config.toml
model = "segmentation model"
dataset = "rendered rooms with furniture"
train_examples = 145000
image_size = 48
crop_scale_min = 1
horizontal_flip = false
num_classes = 17
encoder_arch = "resnet_bottleneck"
encoder_norm = "groupnorm"
encoder_activation = "relu"
encoder_weight_standardization = false
encoder_depths = [4, 8, 4]
encoder_kernel_size = 3
encoder_stem = "deep"
encoder_avg_pool_shortcut = false
encoder_widths = [192, 288, 432]
decoder_norm = "batchnorm"
decoder_activation = "silu"
decoder_widths = [32, 64, 128, 128]
decoder_blocks_per_level = 2
decoder_block = "plain"
decoder_attention = true
decoder_upsampling = "pixel_shuffle"
init = "torch_default"
residual_init = "scaled_by_depth"
optimizer = "nadamw"
learning_rate = 0.0038
beta1 = 0.9
beta2 = 0.99
eps = 1e-08
ema_decay = 0.995
max_steps = 11800
batch_size = 384
epochs = 31.2
lr_schedule = "linear"
final_lr_fraction = 0.05
warmup_steps = 2360
weight_decay = 0.0
Rows from block 5 of the decoder of a small segmentation model, named by matrix and row number. Each number is 500 + 50 x the weight over its row's rms, rounded and kept within 0 to 999. All counts start at 0. Numbers have three digits each.
After each channel's rows are labels from the 100 images, of 14848, where the channel reaches its highest value: "top examples" is what is common among them. Only what is clearly more common there than usual is listed. The data: rendered rooms with furniture.
# conv: 3x3 conv (decoder.decb.1.0.conv.weight, 64x64x3x3, each kernel summed), inputs 0-63

conv.58:497509531523450642537457482507532514462483487464593447500512527476412516516487560413476521500486451527469600538492560503535422507491541534452590562543623469483531550563590508471502605554460525
top examples: ladder

conv.42:430481515589439499503572456567590601508506410503573498496555448516453551501516522520466491439518506474568576533529517502591535514583519552539502438603528501510557499548382535445543458457521552
top examples: count: zero

conv.56:508536470452451391490539486491482499533481462565488508528587482520482396420475502442529529458480448506470486501518605557455548438486498535497433466519498560570513509582640532490540422551461377
top examples: lamp; largest object: lamp; trophy; count: four

conv.5:402594494525494494450451448466441517519445566539461482585500535481497508405483425485527488443562558551480400492571412480514531409401474441520569522457497492488539460538431569539544427499478462
top examples: lamp; chair; count: four

conv.57:469518492493489595574544599513576464523551546542468488482554405503484517520575444554484545449471499504419621568498512509565477508500470574507449557433588538421470542509449432502454412519506555
top examples: dog; barrel; largest object: barrel; count: four

conv.34:512517588522556535504545512489580492429543506453518556560570480533451422475529400534461540537433410484461575511514429529487571518504416586565557502435612507552553546492462466486496466579464495
top examples: chair; table

conv.12:507559514571582469436488402465551354522507563518519473585514503560482440415487484613530421461488491477498455515584498426469494508518455524421497469573459546480456576467527514541482441487479548
top examples: chair

conv.36:489441487544449477564642494423551468513548452525469501592482511499486406487508506502555553493526546534451466481509514452549530506519408459367470626550501490528550567529412453534468460505454536
top examples: chair; largest object: chair; count: four

conv.29:470551490493483544515469532509453495472520489498513606469497568515573566552426393481420533483520583447600547557504445453495476432441503494416422424495594441513579423479439455540520505504536469
top examples: barrel; largest object: barrel

conv.21:586487501468507457566529493491450546495494477494401467579583524397432536541502576390474509544386563465502442479535530502501436512567558479456454485527498483421511515407535479519539476570409532
top examples: ladder; largest object: ladder

conv.26:482439449505467525478534544546600486525472536453489491610582421626518485465473605555511511553454585459559464492472554457428548494438515450452445451567507543478489458470478569490458574493538444
top examples: lamp; largest object: lamp; flower; largest object: flower

conv.32:478591471402590424467456519465461458406542515422471456562483479470505527453426471526471510543449511471507605530520486527522458504433563603489408526475646484510521542539491497483480473556508554
top examples: chair; table; count: four; largest object: chair